From a checkpoint of a small image classifier: held-out accuracy 100%.
Rows from block 13 of a small image classifier, named by matrix and row number. Rows with one number belong to one neuron. Each number is 50 + 10 x the weight over its row's rms, rounded and kept within 0 to 99. All counts start at 0. After the name is the row's rms in percent of the matrix's.
After each neuron's rows are labels from the 100 images, of 14976, where the neuron reaches its highest value: "peak on" is the class under the peak. Only what is clearly more common there than usual is listed. The data: rendered made-up planets. In brackets: how many of the 100.
# fc1: MLP up (model.blocks.13.mlp.fc1.weight, 512x256), inputs 52-103
# fc2: MLP down (model.blocks.13.mlp.fc2.weight, 256x512, transposed), outputs 52-103

fc1.11 101:39 50 48 48 58 62 62 50 54 57 56 51 34 42 42 46 57 63 47 52 51 33 51 43 57 44 40 60 52 37 30 51 35 35 46 58 53 44 62 46 47 48 65 37 46 71 36 62 47 70 52 40
fc2.11 088:63 35 64 62 38 43 52 45 29 67 48 49 48 49 54 54 50 52 41 50 44 55 64 39 49 59 40 45 53 69 36 59 41 51 39 32 42 58 53 46 54 63 54 47 55 38 39 38 49 56 44 48
peak on: planet (87)

fc1.410 179:44 46 59 46 50 72 52 39 67 62 36 36 51 40 47 47 45 51 56 31 52 29 50 44 47 34 59 50 45 47 40 56 58 41 36 47 45 57 48 32 36 50 41 44 63 41 59 38 57 40 49 45
fc2.410 196:69 47 50 51 50 41 59 44 40 56 50 50 31 60 55 53 40 47 49 72 47 47 52 46 50 45 28 52 44 46 64 44 46 53 55 54 46 60 61 53 40 18 54 55 47 40 43 65 45 67 52 53
peak on: planet (99)

fc1.171 094:47 43 52 52 30 51 51 56 47 53 37 36 39 42 57 39 40 51 38 34 41 42 45 40 66 56 46 46 54 59 60 55 58 46 69 49 63 43 62 39 39 49 55 72 43 42 43 44 62 60 25 35
fc2.171 084:59 44 53 49 42 65 43 52 33 57 40 59 48 48 39 50 34 61 35 45 42 41 54 63 53 49 40 61 57 41 44 42 36 74 41 44 54 52 39 57 35 47 59 51 40 46 51 57 59 66 51 59
peak on: ring (40)

fc1.202 083:44 66 49 67 46 58 46 45 34 71 38 56 41 40 52 54 40 53 48 50 45 50 65 36 36 59 45 53 45 42 48 56 53 54 39 52 34 56 54 51 49 43 56 63 68 55 54 67 49 35 48 44
fc2.202 081:64 60 46 52 40 62 36 45 57 35 32 51 56 70 45 54 64 48 65 48 46 39 48 40 38 63 44 70 40 46 61 39 39 42 46 53 37 52 70 59 56 46 67 46 39 51 58 43 55 54 67 51
peak on: planet (97)

fc1.283 137:45 47 37 43 35 41 60 50 56 60 44 53 40 72 52 57 56 61 38 59 50 47 58 33 35 42 54 66 48 60 42 75 40 49 45 39 31 73 54 61 52 45 67 60 58 41 44 48 54 45 50 52
fc2.283 145:47 75 59 59 53 56 37 36 49 70 42 42 42 36 40 46 46 55 62 44 59 54 43 62 53 43 56 46 58 62 51 46 47 35 61 36 53 44 61 50 58 31 37 56 62 48 64 55 40 57 47 51
peak on: ring (77)

fc1.164 100:63 45 44 65 47 59 34 50 54 68 49 33 63 42 42 55 39 52 49 35 49 46 68 49 58 53 66 49 38 60 59 57 44 48 50 27 36 55 61 37 46 38 47 69 68 59 37 63 48 40 53 43
fc2.164 102:52 46 54 54 48 46 62 45 63 44 55 37 53 62 58 58 65 38 63 28 45 47 52 48 45 57 44 66 45 45 40 50 46 57 39 44 57 62 62 51 38 41 49 59 52 48 56 70 45 64 54 56
peak on: planet (90)

fc1.331 080:61 55 57 55 35 43 55 49 57 48 36 56 44 41 46 34 54 43 62 37 55 47 51 63 45 60 54 46 30 37 56 36 31 59 48 57 53 50 60 61 43 21 62 50 38 44 50 66 40 40 35 44
fc2.331 074:47 57 30 39 40 37 57 56 60 37 43 29 49 55 62 40 60 60 53 54 44 67 40 51 57 53 40 43 58 63 39 51 56 41 34 34 39 42 38 36 42 63 48 41 51 67 62 56 65 58 59 62
peak on: planet (98)

fc1.167 077:48 61 57 44 66 60 46 36 56 44 57 55 44 38 47 42 48 53 41 58 55 64 45 46 64 64 43 61 56 60 35 35 68 53 50 35 29 47 41 39 48 22 36 48 46 62 53 53 50 62 39 54
fc2.167 071:70 40 40 46 51 55 61 43 57 45 57 46 43 44 37 59 57 58 41 59 63 50 43 58 58 43 61 54 46 63 42 39 51 39 55 36 62 42 58 59 32 33 55 41 48 51 45 60 37 53 41 55
peak on: planet (93)

fc1.70 075:64 54 59 64 69 61 45 35 49 50 52 57 46 41 42 52 42 62 63 49 43 62 60 53 45 40 49 35 34 43 63 65 59 37 39 44 55 62 69 47 44 48 41 47 56 45 42 46 64 64 36 54
fc2.70 069:44 63 58 51 39 66 47 36 44 53 61 45 59 59 52 40 56 67 34 44 65 64 38 42 56 34 64 54 32 50 38 52 36 55 36 38 62 58 50 47 54 50 34 47 66 59 43 44 30 51 50 56
peak on: planet (100)

fc1.317 079:35 54 49 58 43 39 69 63 63 48 40 36 55 59 34 55 60 61 41 40 52 41 52 59 39 58 62 53 61 38 45 41 51 51 39 61 39 51 42 46 60 37 43 68 43 41 57 41 53 49 36 37
fc2.317 075:41 40 44 59 38 59 71 68 53 37 47 71 38 69 40 52 53 55 45 35 66 32 41 41 42 33 50 50 40 47 55 61 45 38 38 58 35 42 42 53 50 51 36 51 60 36 42 38 57 38 68 63
peak on: planet (100)

fc1.461 145:58 58 59 40 42 58 34 68 72 40 43 59 54 45 53 48 62 29 65 35 69 42 47 41 57 51 63 65 46 41 57 44 52 39 44 38 42 55 57 51 51 46 49 49 66 54 40 48 49 56 51 38
fc2.461 159:47 47 59 56 45 47 47 61 44 53 41 54 49 58 42 59 48 69 38 48 47 47 58 42 45 32 33 44 43 55 60 46 48 67 42 49 45 44 45 45 43 59 42 45 54 52 46 43 40 55 45 53
peak on: planet (100)

fc1.0 148:48 39 37 51 45 61 55 61 76 44 33 47 53 54 61 45 65 44 57 29 51 47 35 53 44 59 56 70 52 51 37 41 51 33 57 42 45 73 68 55 45 60 55 52 57 49 33 49 47 68 32 40
fc2.0 167:62 46 42 51 42 47 44 47 45 52 57 51 50 41 58 53 55 49 43 38 54 44 54 56 46 50 34 56 51 51 63 56 42 77 52 44 62 39 44 47 40 44 54 64 54 50 55 63 42 52 46 55
peak on: planet (85)

fc1.391 104:59 60 43 60 54 46 52 46 54 50 34 58 57 68 60 48 61 54 44 50 57 50 42 48 46 44 32 60 35 46 47 35 58 43 50 47 53 46 58 74 51 57 53 44 48 59 33 54 45 60 44 29
fc2.391 100:57 40 41 59 57 62 65 56 30 61 45 51 59 43 45 46 58 52 56 55 42 54 48 51 66 42 62 57 53 48 48 49 58 50 54 47 44 64 65 46 36 54 58 55 57 52 37 52 57 55 47 60
peak on: ring (74)

fc1.429 087:58 44 29 52 37 45 48 50 57 52 44 61 35 51 46 51 52 38 54 50 62 63 56 40 52 68 56 58 55 64 43 62 38 41 64 48 42 47 57 41 54 47 65 41 53 30 54 53 56 53 55 37
fc2.429 084:44 65 30 59 42 59 47 64 82 50 49 49 52 39 53 56 59 62 58 58 52 45 53 41 43 43 55 59 46 45 55 49 46 48 43 48 41 51 59 64 44 59 58 53 43 30 59 51 52 67 39 53
peak on: ring (95)

fc1.421 183:53 45 42 44 46 56 39 45 63 45 38 40 68 60 54 31 54 58 61 27 55 37 43 48 47 32 48 66 58 54 47 54 53 35 34 41 56 60 55 43 41 56 54 47 57 53 43 46 60 51 34 37
fc2.421 209:70 30 53 53 49 53 43 51 20 55 44 52 53 51 61 46 41 52 48 46 52 46 48 41 53 46 21 47 53 49 69 50 53 84 51 43 55 46 40 41 39 39 43 58 41 43 44 44 47 49 50 53
peak on: planet (94)

fc1.321 084:36 56 54 52 39 33 71 66 52 69 59 57 46 33 66 48 55 68 52 61 33 36 47 50 64 48 55 60 59 65 58 63 55 49 49 48 42 50 52 52 50 54 65 66 46 58 60 49 56 64 53 54
fc2.321 076:72 38 58 44 41 34 40 60 59 57 64 55 46 49 39 44 40 59 47 40 45 43 39 44 62 47 66 53 52 46 57 66 46 33 50 45 58 72 78 47 56 14 46 39 52 48 66 49 34 41 37 36
peak on: ring (31)

fc1.370 074:40 50 37 56 32 46 46 45 56 38 46 30 60 56 62 43 64 44 59 53 42 66 64 51 61 44 60 36 58 60 70 48 63 55 49 38 41 60 58 53 35 49 50 62 53 56 40 58 38 44 37 42
fc2.370 071:49 55 59 64 59 36 40 45 62 57 60 40 63 49 58 38 42 50 59 60 49 47 41 56 58 59 64 56 47 39 40 60 49 34 54 66 40 41 34 59 43 61 40 66 61 31 63 64 53 40 49 62
peak on: planet (100)

fc1.42 083:36 66 51 39 56 52 42 49 49 48 43 42 60 46 55 40 39 36 48 49 49 52 69 35 36 60 49 43 55 51 61 39 31 62 41 54 62 39 47 62 56 42 53 57 44 62 49 45 62 60 48 64
fc2.42 077:43 39 45 50 44 56 40 62 36 66 47 49 50 60 47 45 37 64 49 34 49 45 52 51 54 39 52 42 59 47 42 43 54 60 42 55 48 66 42 46 41 21 57 51 36 35 36 55 68 51 54 41
peak on: planet (100)

fc1.79 085:32 46 56 58 69 60 41 38 54 43 65 57 46 45 40 50 46 50 59 47 44 45 59 47 51 57 54 72 61 37 59 45 29 59 44 54 53 47 66 52 64 50 59 40 43 53 49 44 37 47 24 59
fc2.79 085:74 62 44 54 33 61 41 43 43 53 54 54 63 41 54 45 52 50 49 58 59 49 40 57 59 36 56 64 47 64 53 60 46 67 48 51 43 51 56 62 51 47 45 40 43 60 53 56 61 44 58 36
peak on: planet (100)

fc1.44 115:39 60 48 40 38 50 70 43 54 65 51 50 61 46 57 56 49 61 53 47 69 36 63 55 54 43 38 57 42 44 49 30 47 55 67 51 54 64 59 52 40 36 49 57 43 57 36 64 51 55 30 45
fc2.44 120:50 48 51 62 50 49 56 62 59 34 43 50 46 44 63 52 52 31 62 46 75 59 55 53 37 52 68 56 50 53 38 53 57 39 53 25 48 49 42 42 65 39 58 55 69 66 56 64 51 68 50 48
peak on: planet (100)

fc1.425 100:65 43 30 52 39 44 48 46 53 44 53 42 38 38 61 29 43 46 33 58 31 35 52 60 56 48 64 47 62 52 57 46 58 64 63 38 42 61 56 45 44 24 38 71 67 49 42 46 38 63 36 40
fc2.425 096:57 62 38 42 58 63 60 64 62 35 48 54 32 46 48 58 43 53 56 56 51 44 56 54 61 37 50 53 40 45 44 39 58 53 50 58 54 68 69 67 59 41 57 52 40 52 47 62 58 52 60 52
peak on: planet (100)

fc1.87 080:43 69 54 40 34 72 40 44 41 63 50 57 62 46 41 48 61 37 62 50 42 58 34 55 47 50 67 52 35 55 51 46 34 40 57 38 33 54 61 54 33 47 52 62 48 32 32 38 57 49 42 42
fc2.87 073:45 67 53 61 41 35 34 48 47 56 40 61 46 39 54 39 62 62 51 49 52 42 36 39 46 56 51 59 37 68 55 38 32 41 39 32 50 70 47 70 52 72 41 42 53 63 38 38 51 43 48 53
peak on: planet (96)

fc1.481 077:39 59 40 41 41 58 39 68 63 42 45 37 64 53 57 61 51 52 56 51 53 46 49 49 50 67 48 36 55 53 59 39 53 62 61 43 44 40 68 56 51 48 41 48 72 40 43 63 63 42 52 60
fc2.481 071:48 35 59 34 33 42 66 46 38 35 44 36 29 44 41 55 42 52 51 69 51 60 54 59 44 42 60 63 64 41 56 47 43 55 48 52 36 62 40 52 46 47 43 64 47 50 52 43 50 62 49 38
peak on: planet (66)